Rows from block 11 of a small class-conditioned image diffusion model, named by matrix and row number. Rows with one number belong to one channel. Each number is 128 + 32 x the weight over its row's rms, rounded and kept within 0 to 255. All counts start at 0. Numbers have three digits each.
After each channel's rows are labels from the 100 images, of 14848 (inputs lightly noised), where the channel reaches its highest value: "patch colour" is the nearest of a few named colours to the mean colour under the peak; "lies over" is the class under the peak. Only what is clearly more common there than usual is listed. The data: simulated fluorescence microscopy of cells. In brackets: how many of the 100.
# convs0: first 3x3 conv (model.decb.0.1.convs.0.weight, 192x192x3x3, each kernel summed), inputs 0-95
# convs1: second 3x3 conv (model.decb.0.1.convs.1.weight, 192x192x3x3, transposed, each kernel summed), outputs 0-95

convs0.106:116126089107048144052121088128114070134124130088148116153143111145124133117118097162103090134147107143172112181131128157138124174117134106129078128123136157157153218103179115086163095125130165165189155132146091097117120113128146123133185099121144131108115100143151130137099123153136166079
convs1.106:097130033143136165138124139080139164109096123083109131160119154140088124116179131115150120122122138071153133128131102153138162131105178127094093147100131138177161155115117149107137126137121072095101098122116155079140086138171115107086128125078147117154100145109158118095144148158129130101
patch colour: green (48)
lies over: cytoplasm (90)

convs0.80:172141130181129107176172089086133161136127162152132145166070072114120141118122178185064016122190095125127176088110123081090136109131145151101124125116105098098124102147062086104086106150075146118170086112117132149104118089114158072104141146106118145088168174103131136051122110122120117099
convs1.80:094117080120180123136153143148112136073170121171138112126107086210146081192136171116123185093125107127110175114139125091131147127144067118160134162146112145072165100085189144137143063126088136128076113140149135099135137163068125090177137149141111085104105126128108108123120083117153089128
patch colour: purple (50); brown (32)
lies over: cytoplasm (75)

convs0.9:105064158135160122103134164105095163116101113111106149138117109137150105165084120175092121112118183108137077157102099116065144065162164200101153136171138111154086148119098139161122128118089094129189114119191098138136112094127080167103147177119143101143151135121114144153082085108097058130
convs1.9:175101147131163093097120118106135122048105138170124183134168151133099119071120113174116119115133120127147090098151122087088166146108168122099122072122129158151148097149105109115133154150152180069142134154145154106075081202145102085118119077192080160114160170097077121154090098169166184132
patch colour: brown (36)
lies over: cytoplasm (82)

convs0.135:122132196203107114160146128079166112111059104134142129147060220154168148150146133131149084123104157165142137098121124118155167138148157182166134118123060170154140155200126176125081153138099123161146129169074142126120113149117156171141176187176120093172113068135194170234096115147122178139
convs1.135:127210111128151057120191150124149079093090141215157139113158104141154149082121115131145146126166108130128101106128129139130164142133130182143121132063143137150158161137087149085067119122124121122101181170069140110162127180156149112146136135145161125172082114201149138091127191137145169150
patch colour: green (29)
lies over: cytoplasm (85)

convs0.162:105153170123100131137104109141095101096125132146083044170129082153173123124149178133123077143193098165112158136175107076139138181098147124099074164102136121101181114150146127095138114109152099125175172109136129153076127079100130131124108003172127106123105146107143094170041082142130128119
convs1.162:102052181167127154121135169158113084097193124092191111090136114142116081123109196088092152176141152090153114188111103092124105142149147178156111078121153167104174194119159107139171141073155093119112065089102128158151078169139091134104153188078117115132116091120170145158137117099124122119
patch colour: green (30)
lies over: cytoplasm (81)

convs0.14:105157095106154184103173129096081140146134149101110183135143057107147111139096151106119092097123053118116192135115098140070180152161127158098082103084100129126143064104149137080176152110014135102125125101169160125088122118132144125129146058099113122115147137109160096122101115111116143107
convs1.14:161134099128152129132168073095091139150083140105167050094127058162160117165179120116183114118150127078142135119079134136136152157068120104134117144073158131088154140143131096120067125159138122170171165204167117114179191122147155099162105090078158170188117159123098162189149165107131149144
patch colour: brown (42)
lies over: cytoplasm (67)

convs0.175:145136089129122118110106139074111103147134125138115124096087110098119111092118107110106193094110108149107127118118098165132108129064103044114130135161117143118098125130132105152089255116131173137094060138121125127075137149165019111131134120095128115103133097103139081171147103124097093173
convs1.175:198039097195179107122157140170165114103121161121123153087137082150098091126077136115164173119118116135168139141125114145093133119085154090096146071123143145066153101163071085157191081092178160123186175132079168167161124122170124106118140089218093114122052123098136099161142140134120111161
patch colour: brown (32)
lies over: cytoplasm (87)

convs0.88:123153147091127075157119147106112196118129125125127120090106131138070180095141133140136153140093097140186127140156137139067172171129071096161057084110090121138137096096176139087152077094125120108106143091138122116021092153126140178131083107070149171144138129131115166158167153122121110128
convs1.88:151127179166129104176095141122063067104111152125121133161185103075130113160079149079118191110114081092134128104115139096114110129145117113164099136125116110147136139144100183133190117085103109168156136116095124136131069149073136147139188133175152079103103096154140143103132162129156113127
patch colour: green (39)
lies over: cytoplasm (91)

convs0.129:081155134117113109119206139178114097113071102158112154126117166117180169115132027087062075109116092111141130154115134116117147135149100078058088116053076128127157139140106126140069122171141119152084132079099135096185120145119172142101151097122136147122102099166080173088139132113105156138
convs1.129:146181146076066144151153118113160142150113185176165138159067117118079151146076118114096146122136118100186208101103072099178152146143116105192102198169133104134128064089167087131115161141147175098076203094122106114156132126167110111205101171133147145116128188113087118063161167107129212104
patch colour: green (25)
lies over: cytoplasm (81)

convs0.178:123105164091129095137125084088067073029119083091144101116112129114153054135087128121130111149139110061096146140140122077147112107172167089074112117153141060198149105120126123158143134151072110152078161159150122187157139131137126167164098084143117109131114155086128058156134139092131129108
convs1.178:112094078137153088151158120188091113139102131207167119140132108126141142129084086117102134077116124065107089088075089112151069088162109083139091154055196115132154155086118135065090140103139091167214181146145146063130158126127123111127099146172085051147159114069148156146151167080094121157
patch colour: brown (38)
lies over: cytoplasm (75)

convs0.184:108144080086163147191088141141097106093143109116075163129111057117111117094153121130101111141162060096144072125146126076162108108153133160115063141117060137137137134106141077102150121155159170076148089083048110119101132182085131118121119094157129121115145163177162190056150152086079095076
convs1.184:125111161100126151142115121103140124088162140119102191143115200120088143103176134193125125177118149195061081137134163137077133127088092139088143074105147086186165099135170096140140145094093116111117144129137151105095140163126115093114082109143097138095100134080159090177139106157150145105
patch colour: brown (34)
lies over: cytoplasm (60)

convs0.115:107077074090113056130155120154114166140140146164075137093109098156157125144152161106156090103170119097102144094122106156119138146148122181151135132118041120141132135058141153133129068087032149131179066095138128095130206137108111114141129136173109071124123143113147131155099141079147137053
convs1.115:165084098116134103090113155147167141143127138126125124100083139140127139149132172107123099093122109096089224147093099101139091124133216100144094162148100097106153160084128168103155121159191128151120155132103116108159128134103095130103147199150179128117116100201152141159171135110134106125
patch colour: brown (42)
lies over: cytoplasm (79)

convs0.37:123108074120156080146111176115164095106143144159147154134188088162173107142119069143187129085107109109153122134144149172083131159181147128077072082137083143155120119066101128106162136122054164099162106078160110114110091134104109094125123018140053114148122090142136150118118139139091095131
convs1.37:127092159125144066114109205232162112099085149156082092104088128190116145186179133127098111140141120106119154206141135158145111141106205049145052081170132105118125113141175191166078163107151141139117126113087136117098138078144154123159123110121138081113150132117120062109081122069110105138
patch colour: brown (46)
lies over: cytoplasm (64)

convs0.56:121124106059161118126081143087117133116044132114148122174178124115123187109140154128128147163127119155097080124116083142083127080124174059127106154136106119124124145089182142159104049180035141117103130127137130145154132120075118168054128078181172100127145110114110183144080071086129166106
convs1.56:062124135126154145164142129125139119067098159129086177078167176064092133122194197156147080114116141171111137127107184124106140163134095103111129101097102049148128134212116190068087135114112203111124180140152135143090143133134127145142104086129129161086154164124137173096106121172124149192
patch colour: brown (42)
lies over: cytoplasm (65)